A small masked image model, trained from scratch.
Model: 7.19M parameters, 48-pixel images, encoder arch vit, encoder patch size [6, 6], encoder layers 12, decoder width 256.
Data: trained on analogue clock faces, 97500 training examples, 23.4 epochs.
Rows from block 11 of the encoder, named by matrix and row number. Rows with one number belong to one attention dimension. Each number is 128 + 32 x the weight over its row's rms, rounded and kept within 0 to 255. All counts start at 0. After the name is the row's rms in percent of the matrix's.
# q: attention query, key and value (stacked) (encoder.blocks.11.attn.qkv.weight, 288x128, the q third), inputs 64-127
# k: attention query, key and value (stacked) (encoder.blocks.11.attn.qkv.weight, 288x128, the k third), inputs 64-127
q.1 115 [118 154  94 103 126 170 139 182 135 129 142 147 137 135 146 136 100 147 120 102 111 115 185 124 124 123 140 179 110 130 171 127 156  70  94  98 156  89 142 182 173 188  64 123 130 173 134  94 193 192 167  62 147 111 135  92 114 105 113 102 187  99  33 127]
k.1 107 [150 152 112 125 136  65 130 112 143 143 125 154  86 110  97  87 127 126 117 139  97 102 157  96 192 113  86  59 124 104 136  80  99 135 140 118  56 156 144  99 121 167  95 131 123  93  61 140 127 108 147 159 163  53 173 124 170 118 155 160  77 179 130 145]
q.2 124 [159  84 168 135 118 104 121 142 115 151 142 103 143 148 136 128 164 152 155 145  81 175 116  74 138 119 114 118  86 156 118 116  97 108 127 109 125 167 138 110 110 106  96 124 144 170  65 212 152  94 128 142 169 155 131 173 175  49 112 156 217 150 149 196]
k.2 140 [119 114 162  97  69 110 109 132 111 133 145 160  89 106 146  90 144 123  91 183 125 190 126 120 127 179  88  44  75 150  97 150 145 119 121 103 108  92 114 104 146 125 172  85 109 148 154  99 105 144 151 104 148 126  96 101 137 103 100 153  77 100 167 178]
q.3 079 [ 75 133  79 186 103 158 112 111 149 194 106 170 124 154 126  93 202 139 120 123 116  70 171 226 104 181 147 121 104  46 139  93 101 130 139 121 134 153 111 138 175 128 147  81 141 135 129 130 134 162 116  99 106 164 155  88 131 140  80 153 145 145 170  90]
k.3 104 [155 185 160 187 151 148 125 148 182 146  96 163  99 106  91 128  92 110 123 104 149 100 117 135 125 107 136 144 133  88 143  94 118 123 178  38 107 118 171 123  49 155 110 166 158  59 153 159 125 151 113  98 124  75 183 129 157 162 165 140 133 124 110 146]
q.4 091 [197 180 145 141 166 141 150 186 162 152 163 152 188 105 133 128 140 132 148 166 162 116  84  90 124 137 118 129 148 144 131 165 128 174 187  95 173 159 146 130  97 195 172 156 124 127  97 134 144 107  56 105 122  84 113 149 141 167  95  91 202  91 155 176]
k.4 077 [131 124  87 173  92 142  74 132 132  91 115 121 149 111 130 137  99  45 178 164 158 118 133  82 105 126  90 100 164  93 215 128 149 122 148 139 150 164  98  80 147 162  71 167  97 140 122 127 128  86  78 146  66 153 139 162 173 120 110 140 141 201 114 138]
q.5 098 [134 138 153 114 126  99 119 133 122 136 103 157 127 135 123 105 149 120 116 115 132 144  41 177 114 142 222 162 181 154 201 104 151 113 152 138 136 102 184 100 129 136 151 166 168  84 111  75 124 101 120 157 128 126 124 159  48 171  98 216 129 125  76  90]
k.5 091 [128 126 160 116 165 161 126 171 146 120 144 147  96 159 157 148 133 123 174 102 106 155  91 139 136  85 151 125 151 152 120  59 161 117 109 131 193 144 146 129 126 147 118 150 126 105  99  83 139 150 150 160 155 152 181 166 110 144 108 104 100 187  97  76]
q.6 092 [175 121 131 139  94 150 104 132 121 159 143 102  90 120 155 117 155 147 179 116 127 134 128 137 110 171 162 172 169 102 115  96  99 139 121  89 190 106 152  81 116 122 116  98  99 165 141 149 150 217 138 140  99 175 133 101 131 145  86 152 119 109 136 150]
k.6 098 [163 157 124 116  95 167 141 125 132 113  98  66  86 113 140 172 102 145 182 117  92 165 135 125 111  48 180 170 108 162 100 171 156 140 161  99 151 145 117 132  84 106  77 164 136 112  96 197 103 168 125  65 159 131 148 135 153 162  97 104 185 104 104 160]
q.7 098 [181 119 119 103 112 188 112 153 148 110  91  77  90 165 148 126 112 124 123  93 123  84  94 123 120  80 156 197 206  97 127 105  98 127 141 130 141 150  74 107  94 145 124 146  54  96 150 152 119 120 152 129 135 123  78 128  97  73  90 118 129 113 118  89]
k.7 105 [101 100 185 118 150 125 170  91  78 137 130 149 180 137 131 186 150  88  48 169 119 116 122 135 137  93 129 129 180 101 116 117 136 123  84  88 183 107 119 126 123 177  65 112 131  75 132 148 148 163 112 108 134 171 164 135 121 133 161 143 125 110 160 125]
q.8 080 [135 145 162 150 122 127 131  91  96 133 131  98 110 204 116  89 116 150 106 141 170 129  80 144 121  66 190 163 193 141 130  67  97 147 122 151 151 154  87 126 119 100 132 154  86 116 180 117 171 132 100 140 144 146 159 140  94 144 144 117  75 205 132 142]
k.8 085 [191 146 120 157  74 203 117 189 143 139  94 112 156 109 142 136 144  48  81 131 146  78  86 158  91 176 150 141 189  96 139  89 153 116  88 119 140 138 142 146  92  91 107 115 139  92 168 119 116 125 118 100 161 143 101 118 153  85 142  62  97 142 144 172]
q.9 093 [109 120 161 101 148 102  87 140  88 132 106 123  74  98  98 205 132  99 102 151  63 109 104 143 142 132 166 151 126 134  99 126 140 106 134 127  86 103  84  68 160  70  90 160 145 126 112 146 122 161 109 147 166 109 115 113 113 185 116 145  92 105 107  99]
k.9 099 [ 81 121 187 150 129 140 103  83  86 119  79 126 169 135  65 138 119 142  96 128  96 157 114 138 133 185 176 143 115 149  94 128 111 123 102 154 126 185 182  59 124 133  88 152 138 113 179 169  80 125 201 123  99 194 144 143  83 117 174 104 104 170 132 150]
q.10 102 [110  98 126 176 141  86 104 172 122 132 118  74 108 109 132 178 186 147 194 113 116  96 120 172 199 113 110  99 193 137 111 130  35 137 118 172 112 113 147 161 108 149  99 122 169 129 167 173  72 142 168 154 150 147 127  92 212  94 122 120 169 145  94 154]
k.10 110 [ 58 112  37 151 182 150  96 117 172 149 106 105 166 143 152 144 136  96 160 149  98 132  96 133 118  93 142 165 152 107 114 137 133 106 125 115 173 147 125 170 129  74 151 128 137 136 144 170 122  78 111  96  70 105 145 124 146 126 189 125 219 131 122 107]
q.11 108 [178 121 149 220 143 126 169 146 148 128 121  73 149  92 134 199 128 136 154  94 101 158 131 144 141 107 134 158 164 138 163 111 169 143 119 138 107  94 134 149  47  94  95 116 125 132  76 145 144 110 146 200 172 173 135 177 108 145 127 123 145 147 102 195]
k.11 104 [126  87 119 147  71 145 114 118 151 151 158 136  99 161  84  85 127 177 137 155  93 101 119 180  79 131 188  97  92 115 106 148 159  76 141  84 164 160 121 130 118  89 129 108 124 136 140 170 138 189 134 101  92 167 161 165 144 164 134 125 168  94 180 102]
q.12 116 [146 125 116 113 134 141 126 115 130 126  92 144 124 171 117  88 143 126 133 151 178  78 157 138  94 137 133 123 115 177 159 144 173  78  87 121 140 135  93 139 200 102 131 222 151 155 181 126 130 115 165  95 116 106 143  89 117 144 151  60 122 137 125  97]
k.12 090 [114 119 156 108 150 123 111 139 180 124 125 106  88 160 158 144 178 118  80 121  97 138 133 129 144 140 170 186 185  71  66  73 204 120 114 121 150 133 109 119 131 139 140  84 157 142  70 139 102 102 114 121 154 146 132 167 123 116  75 131 208 136  95 119]
q.13 109 [ 74 127 122 147 114 153 102  55 125 141 167 102 120 153 151  83 159 143 122 107 136  79 114 122 134 156 148  78  71 158 158 157 152 155 142 137 138  52 136  83 167 173 171 177 128 144  94 140  94 122 136 140 108 172 118 131 166 209  28 173 122 149 127  92]
k.13 078 [113 117 101 144 227 118 116 157 166 127 118 133 108 159 112 114 120  94 144  82 145  75 136 104 120  92 136 173  97 109 129  99 124 149 146 129 113 110 197 152  74 115 211 185 146 168 158 127  94 118 101  89 113 104 159 121  85 143  99 173 113 115 100 154]
q.14 115 [132 119  80 146 112 120 120 157 153 134 130  82 163  98 113 196 117 108 114 176 183  91 155 143 106 136 231 115 105 170 169 177 117 117 133 106 144 163 121  47 160 102 154 133 139 187 133 124 158 106 113 148 105 119 132 110  89 124 119 118 100 103 160 200]
k.14 098 [126 142 145 143 116 109 132 142 164 152 127 106  78 114 119 115 182  80 132 178 202  32 108  71 129 117  95 132 151 126 182 155 124 197 156 128 118 152 162 127 171 129 100  74 120 101 130  93 111 124 101 120 156 143 113 172 123 147 164  94  88 129 141  95]
q.15 120 [110 123  70 142 134  87 128 160 143 162 102 126 149 123  94 137 102 125 159 120 103 151 107  98 112 116 116 165  81 163 115 163 106 120 131 105 157  90 158 160  67  97 129 156 180 168  88 168 156 133 211 146 194 142 123 192 134 141 127 121 140  88 107 188]
k.15 105 [ 99  88 149 145 126 202 194 140 115 119 128 114 103 159  75 169 100 188 183  95  57 139 118 130  85 114 145 171 116 135 156 104 104  77 191 152 125  98 149  72 108 121 124 169 114 177 118 160 162 138  63  78  67 115 199 125 103 130 123 153 113 111 141  98]
q.16 115 [122 130  31 115 159 149 106 124 140  99 104 142 162 115 149 152 165 156 148 166  86 158 132 189 150 129 150 136  98 173 170 148 120 143 161 154 153  82 175 142  60 147 138 171 155 144 175 142 129 139 130 163 114 143 111 196 169 156  87  78 209 116  58 150]
k.16 107 [109 125 144 149  78 111 131 173 166 128 159  86 122 178 118 130 173  73 156 115 141 122 156  99  82 143 150  94 179 107 109 149 187 154 190 132 128 135  97 126 156 141 100 117  53 138 169 120 133 162 129  93 124 137 104 119 171 142 147 149 162  84 161  74]
q.17 098 [153 156 125 129 151 152 170 125 141 110  87 169 163 136 121  95 198 116 173 111 147 161  92  77 110  90  90  50 142 101 104 121 109 138 164  99 173 122 114 134 110 124 142 176 133 129 173 178 144 162 166 144 103 160  82 141 180 145 123 114 127 128 145  99]
k.17 095 [ 76 143 126 156  86 150 148  89 129 156 118 118 146 125 140 116 160 150  81 133 110 140 133 123 120 126 114 124 121 143 168 146 177  94 147 192  97 125 117 123 135 145 121 145 211  95  35 147 129 152  95 100 173 106 146 158  85 126 110 134 140 123  65 122]
q.18 103 [132 147  98 113 125 158  96 128  83 112 126 160 117 137 125  90 163 107 158 111 173 110 149 135 139 151 116  97  71 140  93 142 155 169 115 117  96 131 131  65 209 127 170 128  87 132 199  74  65 112 167 136 117 105 148  24 103 117 125  57  72 135 176 117]
k.18 112 [119 126 146  40 111 132 104  84 119 148 136 117  77 141 168 100 121 102 106 130 198 115 140  81 185 113 136  98 113 205 139 194 109 128 109 160  67 152 153 131 226 143 102 158 161 132 193 131  66 115 105 111  83 120 129 124  90 107 105 115  65 175  64 187]
q.19 112 [129 153  64 105 126 136 115 169 125 136 129 127 180 159 127 136 101 105 162 133 138 129 171 168 148  57  96 198 117 131 119  78  68 121 117 105 148 185 107 168 100  97 139 114 110 130  52 102 100  49 101 127 105 121 149 159 155  70  66 124 168 142 105 147]
k.19 114 [ 89 127  99 124 137  77 102 103 126 139  88  96 140 123  84 120 194 105 112 114 108  96  96 173  79 147 157 138 112 137 180 153 173 154 103 125 158  43  99 135 143 192  88 119 115 151 133 123 152 112 125 160 169 121 116 163 120 153 159 104 169 110  91 129]
q.20 120 [155 129 157 119 108 188 118 105 139 124 167 160 170  70 109  98 190 115 160 125 174 133 125  98 142 153 113  72 132 106  84  75 154 154 124 137 191 143 142  76 159 168  98  80  82 100 158 151 124 188 102 118 178 118 121  78 114  98 116 115 143  68 138 154]
k.20 118 [130 137 130 138 102 149  51 101  96  80 139 207  85 127 155 119 117  74 168 122 174 107 173  89 146  70 108  99 145 105 134 131 130  75 124 129  92  85  94  93 143 118 191 168 144 121  86 163 134 116 146 156 119 107 119 107 164 101  73  99 150 106  71 130]
q.21 086 [155 175 119 194 126 182 142 122 146 152 143 177 110 176  98 120  83 163 126 161 145 121 100 152  95 183 120 149  93 110 147 130  75 143 156  87 138 162 115 161 124 200  95 124 163  69 143 134 161 107  82  96  69 138 158 157 183 146 125 138  99 140 130 134]
k.21 092 [128 146 120 144 123 178  94 171 114 156  82 111  78 111 134 134  78  86 107  54 110 136 210 114  79 146  89 129 138  76 156 196 123 109 118  92 109  83 142 150 140 153 192 124 134 177 134  81 172 175 123 141  77 141 175 177 102 102 109 162 162 122  87 116]
q.22 097 [141 165 130  90  97 142 119 121  93 191 145 194 128 157 145 104  60 145 116 119 150 123  98 118 138 110 155  54 155 161  65 128 147 110 170 125 131 160 105  98 178 105 158 161  56 193 106 180 120 154  93  79  99  80 135  67  78 131 113 112 125 135 173 135]
k.22 094 [165 145 155  92 127 111  88 114 111 161 183 116 131  80 113  88 175  88 149 181 211 193 124 137  91 136  90 168  99  97  89 110 126 164 102  76 149 102 121 110 127 155 127 116 115 138 141 123 107  86 135 117 196 148 186 152 156 137 110  40 123 160 156 195]
q.23 094 [184  72 119 129 102 120 118 141 103  75 144 139  80 162 119 124 102 115 161 100 158 136 122 157 144 155 177 125 145 198 100  84 168  45  83 163 145 111 170 101 162 136 135  97 119 204 154 162  84 168 131 138 105  83  65  79 117 176  94 164 161 113 144 145]
k.23 092 [152 163  47 112 113 182 123  88 109 137 145  38 103 123 147 142 105 130 153 133 154 166 117 147  95 111 120 203  45  93 127  69  88 107 111 146 152 131 122 141 120 129  76 173 130 118 186 126  91 121 184 112 183 112 179 111  80 104  92 113 204 138  40 141]
q.24 084 [ 82  89 141 110 170 130 159 104 114 125 118  76 139  90 159 132 162 189 151 133  98 197  92 154 143 143 119  81  93 158 108 115  75 116 146 183 162 122 145 123 102 109 102 150  72 148 115 153 159 153 110 149 119 136 103 129  98 184 121 138 122 168 161 174]
k.24 103 [176 162 141 132 173 122 104 176 161  95 142 171 106  68 139  86 112 123 102 159 100 136  97 114 108 114 121 149 149 127 166 166 160 145 173 162  65 103 100  91 134 112 114 203 181 156  99 121  95 155 131 121 151 155 163 110 113 141 145 152 108 102 111 131]
q.25 079 [134 192  79 114 168 157 148 112 132  78 156 148 106  86 153 117 154  78 134 115 155  98 157 134 128 144 153 118 177 128 147 132 165 125 120 133 191  74  92 172 129 144  97 139  68 138 200 109 146 175  90 111 167 125 124 144 180 189 185  89 125 131 140 106]
k.25 081 [131 165  61 139 122 112 100 138 129 138  76  85 130 104 122 104 128  84 108  86 150 121 112 124 102 106 158 145  97  89  84 161 126 127 110 113 156 139 101 132 112 129 180 181 119 112 171 148 113 153  96 117 120 144 193 201 131 164  94  78 126 207  91 114]
q.26 109 [144  96 151 129 158 169 109 169 113 160 136  99 158 125 151 136 131 149 207 133  64 166 134 107 178 134 147 144 159 157 106  91  76 114 136 153 162 160 143 131 108 159 145 156 108 127  73 181 156 124 153 146 120 123 202 175 139 130 112 161 158 151 149 192]
k.26 133 [125 169 157 132 120 130 135 173 119 123 144 141 125  98  82 112 156 106 125 167 103  86 115 103 148 167 102  62 151 157 113 110 134 149 168 132  84 213 115  94  87 187 152 153 131  99 137 148 122 151  76  77 119  82 152 159 122 151 133 183  67 129 185  99]
q.27 101 [ 80 162 172 152 126 138  80 139  88 153 104 102 115 118 158  99 123 106  63 106 172 118 199 158 118 142 179 165 161  83  99 123 130 187 145 131 127 127 118 165 160  96 146 174 102 148 144  75 117  91 143 192  76 102 165  63 115 157 173 114 134 141 105 122]
k.27 089 [157 159 143 165 116 158 103 155 155 158 134  73 123 111 171 130  89 171 156  88  65 179  82 121 175  92 198 173 131 148 129 138  56 123 133 135 129  46 131  89  59  82 184  89 115 122 176 122  88 136 154 132 131 113 126 148 109 156  99  70 163 104 103 150]
q.28 094 [152  69 153  94 114  99  67 155  93 116 126  71 117 103 130 142  89 108 142  38 180 118 151  87 140 118 154 152 133 136 117 111  78 145 171 118  82 101 181 122  85  89  75 165 116 131 138  77  76 132 152 148 108  94 119 107  86 119 172 155  46 121  75 113]
k.28 101 [134  77 161  92 145 148 101 119 148 147 121  98 160 131 114 111 101 164 136  90 120 151  93  94 121 136 164 172 132 146 106 122 162 106 119  86 131 190 131 111  99  80  80 127 162 111 131 129 108 106 104 102  99 134 107 194  96 135 115  67 178 129 136 150]
q.29 089 [157 105 121  81 129  91 103 113 123 142  80 109 144 132 161 147 137 120 149  76 197 115 134 133 141 110 186 186 136 157 190 102 133  81 105 135 194 117 169 140 151  91 136 114 171 106  74 125  60  61 143 129 164 126 133 158 166 147  98 147 173  91  47 126]
k.29 096 [157 114  90  90  97 147 110  99 136 119 114 122 147 180 130 129 112 119 214 142 124 139 102 163 112 143 167 106  87 144 101 160 172  73 191 150 137 146 201 114 150 109  82  93 108  95 114  90 134 120 171 137 113  95  89 190 148 104 108 124 103 178  94 114]
q.30 080 [125  64 161 137 101 165 171 121 159 138 119 191 163 121  59 155 103 106 152 140 139 118 110 142 127 150 147  84 127 120 102 121 116  74  87 121 182  93 133  87 141 124  84 173 102  94 165 201 121 129 128 121 142  89 111  93 136 110 141  92 110  89 145 130]
k.30 090 [117 184 103  93 103 122 119 120  88 165 157 130 145 115 118 153 142 108 194 138 106 112 120 122 129 111  46 123 184  47 128 166 159 127 131 147 137 116 169 161 140 124  64 113 163 144  99 142 136 149 134 113 135 105 132 165  68 123 119 115 119 162  84 165]
q.31 095 [119  54 142 194  77 159 110 131 141 159 153 109 158 178 116 142 123 174 134  99 114 168 134 141 143 117 145 111 145 137 157 138  63 111 114  82 116 196 133  83 107  68  58 136 145 113  88 167 112 172 144 108  97 135  89 114 144 138  95 166 165 116 189 113]
k.31 101 [ 90 162 143 139  88 117 142 111 100 104 135  59  92 140 119 151  98 165 121  98 168 101 172 182 157  75 130 137 117 109 161 197 115 167 125 141 150 105  95 176 160  78  74 121  97 177 143 144  97 108 146 100 192 130 136 146  72 115 101 129 195  68 183 147]
q.32 097 [166 141 160 134 106 134  79 101  61 170  88 121  92 193 166 132  96 130 149 103 136 119 156 143 125 142 121 142 146 113 157 122 213 137 121  71 162 103 144 122 149 123 157 147 128 152  84 157 101 112 130  88 192 166 156 142 136 137  72  89 152 138 143 139]
k.32 104 [180 126 143 217  87 142 115 138  99 107 125 135 209 193 134  59 142  54 132 110 117 130 123 139  75 119 131 103  99 170 123 104 111  96 157 146 164 120 114 145 146 118 114 180  96  75 123 110  98 146 111  77 138 148 124 133 167 174 162 110 112 162 119 179]
q.33 100 [113 119 132 118 179 168 136 173 166 145 131 140 139 146  94 156 135 136 118 128  89 134 101 106 126 102 115 131 152 119 140 103 149 165 146 138 141 161 213 172  79  74 147 104  88 156 101  93 136 106  96 146 153 132 182 110 119 154  85 170 124 162 137  87]
k.33 102 [169 124  97 105 103 165 104  63 147  70 179 130 126 128  92 127 147 122 163 116 111 128 113 186 102 138 174 156 116 116 148 100 170 135 128 153 162 126 107 131 172 121  88 137  90 124 131 146 110 137 101 122 126 135  90 125  57 139 156 122 129  76  78 132]
q.34 094 [162 130 157 162 110 136 169 128 165 162 104 184 140  95 131 100  65 150 144  98 141 140 146 179 162 138 108 137 124 127  90  94 102 116 137 116  80 200 171 126  83  80 139 138 111 137 124  58  94 132  96 166  96 153 143 146 102 174 143  83 136 119  95 114]
k.34 098 [156 117 157  94 125 163 188  90 115  92  32 147 117  98  89 136  83 167  59 113 136 175 125 106 128 142  87  67 157 163 120 133 146 154  97  89  49  90 112 122 129 103 141 102 124 128 109  76 125 149 100 151 116  97 150 102  71 136 160 145 128  82 104 112]
q.35 104 [193 110 153 173 131  85 161 117 136 147 137 141 154  40 102 196 146 136 153 107 146 126 103 112 132  87 156  70 129 163 148 131 155 127  64  96 117 119 131 116 173 153  88 105 144  68 187 104 148 143 183  36 164 132  87 122  70 138 156  94 114 124 160 123]
k.35 107 [134 118  54 126 100  94  93  63 103 122 172  78 197 165 121 122 140 153 163 176  93 123 134 107 175  66 108  81 117  73 152 198  86 117 149 151  85 134 102 149 182  71 135 154 165 152 117 128 127 104 171 128 145 155 111 183 185 104 114 148 105 140  95 130]
q.36 122 [164 125  98 121 138 182 161  98 172 146 162 122 151 133 146 116  91 199 176 139 125 138 197 165 130 112 112 172 188  77 131 140 106 129 101 118 112 168 133 104  96 145 119  91 144 162  99 146 164 152 132 113 113 126 107 151 167  58 108 171 155 117 127  41]
k.36 087 [ 39  96 108 115 145 176 121 116 145 157  94 162 153 141  76  59 162 126  84 154  64 183 113 155 174 137 167 181 141 155 127 163  85 147 141 192 108 111 133 166 111 154  88 151 156 136 101 168  95  92 123 178  96  99 112 150 163  81 137 116 159 155  93 106]
q.37 113 [ 51 159 129 111 203 121 192 131  96 132 101 166 121 109  93 162 147 138 103 122 148 142 161 125 197 132 102 160 132  81 111 128 107 130 110 143 174 124 180 116  32 117 165 112 156  97 151 102 121 155 139 113 111 147 136 117 100 125  90 147 172  83  91 140]
k.37 110 [190 145 180 156 106  94 160 133 115 119 105 146  67 130 194 194 111 138  66 119  69 176  65 151 137 147  94  94 177 138  96  77 128 112 138 142 110 156 146 153 147 135 110 146  89  88 118  94 117 115 141 107 156 103 156 116 116  80 157 140 137 157 175 149]
q.38 098 [177 121 149 148 137 192 150 128 138 170 100 124 114  86 178 110 129 177 120 101 119 115 154 119 123 111  50 148 108 137 170 134  79  73 152 175 125  99 137  94 166  96  85 160 125 163 159 158 140 107 129 164 123  72  79 148 104 136 183 123 143 160 129 139]
k.38 098 [ 78 156  96 110 142 111 189  67 132 135 152 188 179 118 116 122  83 136 172 160 137 140 126 161 200 107 109  90  88 111 102 101 150 155 135 115 166 144 131 148  79 188  92  99 172 111 137 147 111 207 160 128 127 164 105 128 192 154 111 162 112 190 121 108]
q.39 095 [134 172  93 145 167 116 146 136 160 122 156 142 132 180 169 131 122 185 125 120  69 176 147 186 143 170 127  87 106 122 105 176 207 170 115 138  97 124 174 131 131 147 109 101 119 118 146 119 160 169 114 159 169 168 138 131 146 129 153 123 157 111 144 153]
k.39 103 [154  98 128  94  84 130 185  70 104 125 187 128 136 126 151 150 101 163 179 138 123 153 152 199 164 142  92 125 136  76 137 179 106 136  53 133 112 108 136 171 117 134 180  72 169 136 142 103 131 174 158 186 157  87  68 133 129  80 182 149 166  96  74 130]
q.40 108 [ 79  95 121 165 162 114  89 148 155  89 109  88 143 143 146 137 171 108 117 108  89 107 102 146 126 122 167  98 111 142 110 124 100  87 111 129 194 157 159 111 160 121 176 191 121 132 104 155 141 162 145  87  87 158 140 106  85 144 144 146 142  56 181 143]
k.40 101 [ 94 104  94 130 141  73 189 126 149 123  73  86  59 115 181 112 154 174 167  44  98 113 173 123 122 122 152 146  92 104 142 160 139 173 138 156 150 143 113  82 116 148 118 128 111 193 109 184  87 126 158 128 187 100 134 109 146 133 128 114 161  85  92 142]
q.41 113 [120 165  97  84 124  98 153  87 118 151  94  88 108 164 131 109  94 143  86  81 115 171 129 154 149 129 165 170 151 103  97 184 207 117 116 127 103 126 104 158 142 172 216 104 144 124  95  65  85 192 160 107 122  88  97 130 109 107 180 137 141 126 125  83]
k.41 116 [ 94 110 150 151 131 162 128 143 126 144 104  79  94  86 157 155  74  98 149 132  36 214 121 125 152 117  96 118 148 150 131  56  84 130 112  91 110 102 122 154  90 188  97  83  78  75  95 141 166 131 112 173 141 112 131 126 132 103 153 138  92 164 194 123]
q.42 105 [162 164  55 136 110 129 185 126 148 163 117 112 133 184 105 180 111 115 191  91 118 115 206  95 121  75  82 148 159 103  89  45 110 127 119  69 180 136 175 114 115  94 136 169 137 122 123 190 133 122 124  86 142 145 176 171 130 127 101 138 154 142 148 126]
k.42 108 [169 142 173 187 158  74  89 153  93 142 140 167 163  99 119 120 134 185  95 122  78 106 197 120  98 120  94 110 140 108  91 174 169 130 115 122  70 108 112 102 151 151 137 156 142 149  75 105 146 164 186 131 154 161 128  88 158 148 116 101 186  89 162  86]
q.43 093 [110 129 110 161 137 107 123 151 167  91 132 111 198 147  77 102 152 144  60  88 122 186 150  67  99 121 109 127 123 113 139  79 115 141 162  92 199 178 120 117 112 114 135 133  95  86 141 114 158 224 135  73 132 127 154 171 154 155 182 163 136 126 165  88]
k.43 100 [ 70 124 154  83 150 123 123 159  91 145 117 123 115 138 130  96 108 148 129 114 126 106 136 121 116 149 153 178 152 154 161 113 139  99 135 188 145  99  73 110 135 109 140  86 106 173 103 229 148 141 136 167  90 118 139 160 144  61  51 101 175 161 126  95]
q.44 097 [100 182 115 140 142 145 115 106 119 115 166  78  82 152 148 126  47 124  73 133 132 102  96 135 132 136 151 136 131 143  97 104 106  96 151 145 130 143  96 137 141 144  96 165 138 141 139 113 125 105 128 121 160 174 104  89 128 118 125 123  90 123  96 125]
k.44 095 [126  76 180 124 104 112 128 173 139 169 139 141 134  52 128 114  65 105 137  63  65 159 153  88 132 122 116 155  98 119 103  91  84 119  83 116  89 114  99 134 124 129 133  99  98  53 175 161 158 143 196 168 143 186 156 151 157 159 136  92 118 147 128 165]
q.45 096 [165  63 164  83 110 223 166 107 128  66 141  85 142 145 129 106 118  80 166 154 179 134 123 153  95 110 132 120 126 143 105 109 132 140  98  60 185 134 154 109 109 162 189  88  61  89 112 108 126 181 130 108 158 161 159 105 178  84 139 122 124 134  85 161]
k.45 108 [182 136 152 176 130 123 140 126 133 102 171 117  75 119 149 139 132  92 176 114 167 126 130  86 118  80 141 110 128 125 181 144 131 104 169 150 145 162 113 139 131 116 153 120 108  82  44 129 166 117  78 183 141 140 117 159 110 106 116  93 110 107  87 151]
q.46 089 [151 151 183  63 113 156 183  98 136  92 125 121  76 102 121 189 139  93 119 108 178  99  98 109 160 100 151 141 153 101 215 146 106 143 140 168  94  70 159 108 179 162 119 150 143 108 126 173  90 111  63  77 129 112 116  87  89 138 151  92  94 176  81 159]
k.46 093 [172 119 117  76 130 132 100 113 170 103  92 152 160 163 153 130  91 139 158 133 190 101  90 140 114 162 154 187  65  30  90 132 113  72 176 139 145 145 127 195 164  91 152 116 135  89 158 111 203 125 186 101  90  87  95 153 156 102 159 121 101 139 120 140]
q.47 083 [168 117 145 133  95 104 172 172 130 140 145  87 136 150 150 121 189 106  93 123 152 125 145  98 139 108 183  80 143 153  81 167 167 117 116 110 142  88  70 129 147 150 109  73 173  67 165 116 100 136 116 125 149 119 129 130 153 155 151  68 176  93  98  90]
k.47 086 [112 123  95 140 120 150  84 135 151  65 167 116 106 121 130 137 136 142 140 184 115 122 100  87 131  88 145 112 181 143 141  97 158 160 141 161  93 114 141 174 186 109 110  80  80 159  66 147 133 119 107 115 119 137 155 151 120  69  84 106 112 130 105  72]
q.48 130 [103 180 138 121 133 132 150 117  87 118  92 166  95 189 123  91 159 173 162 141 127 133 100 150 198 144 153 146  81 120 147 113  51 204  53 141  70 129 166 170 133 148 112  88 103 132 169 138 140 154 114 147 127 157 128 117 120 134 173 146 114  71 162 205]
k.48 071 [134 187 171 151 145 146 164 142 127 143 131 115 142 107 137 137  44 108 134 152 212 134 109  75  52  82 109 191 147  61 129 159 139  61  95 132 181  99 101 138 147 131  87  79 124 153 155  91 119  82  92 101 144 142  99 100 114 190 113  82 133  96 141  98]
q.49 130 [103 175 115 101 133 152 190  88 102 142 121 138  59  79 164  79 151  85 146  88 188  69 199 143 133 153 114 142 142 159  89 148 129  90 118 177 130  66 114 181 141 149 161 131 136 142 171 105  84 171 105 144 103  71  93 118 116 122 183 111 102 114 136 111]
k.49 106 [141  79 101 100 155 118  81  78  86 141 176 188  92 204 124  89 192 129 158 124 116 105 122 142 217 162 120  77  65 149 141  93 132 153 145 138 119 138 143 151 144 122 159 165 161 183  85 143 115 132 111 103 111 119 101 144 153  92 105 204 125 147 121 132]
q.50 118 [109  64 201 139  72 166 114 114  87 109 151 174 151 150 130 187 128  86 117 131 130 125 136 131 118  75 157 116  94 146 119 145 147 120 110 174 147 158 127 160 131 108 121 113 167 153 114 133 135 114 107  66 106 175 114 144 140 124 139  92 166 122 164 111]
k.50 113 [141  96 123 105 115 178 166  91 139 149 148  70 115  92 112 113 157 167 141 166 146 209 122 108 162  84  85  96 167 134  95 101  76 169  81 107 103 126 145 175 139 112  41  45  91  86 114 115 100  79 144 158 151 132 118  97 158 167 123 124 130 103  72 137]
q.51 102 [105 171  98 118 133 108  95 117 171 111 108 119  81 116 136 160 156 127 148 146 130 166  95 132  76 165 159  84 135  97 101 134 167 117 161  98 116 129  87 137 145 150 190 160  70  98 138 159  67 135 183 126 163 150 182 143 140  75 125 159  96 133 104 180]
k.51 108 [140 154 155 123 122 140 108 122 211 165 165 143 163 140 160  92 137 125 152 146 154 152 144 103  87 120 162 120 151 137 156 145 179 150 134 125 112 128 157 147 145 131 144 144 149 117 115 134 150 150 132 151  79 128 183 177 125 152 112 145 181  93 178 165]
q.52 106 [188  90  90 114 163 118 139 148 121 165  69  70 126 129 116 138 106 152 125 108  92 177 106  97 166 127 181 120 140 161  97 114 122 172 118 108 153 169 108 124  84 133 146 176 115 110  94 181 139 165 109  83 145 153 149 172 176 106 156 116 146 201 125 175]
k.52 116 [104 109 218 167 130 157 118 100 100 138 114 139 182 103 112 141  84 149 104 163 133 128 209 109  89 109 100 169 134 185 108 152 162 144 197  95 125 132  73 125 130 114 133 116  83 142  91 108 159 148 100 144 106 104 141  85 202 149  68 110 136  88 149 118]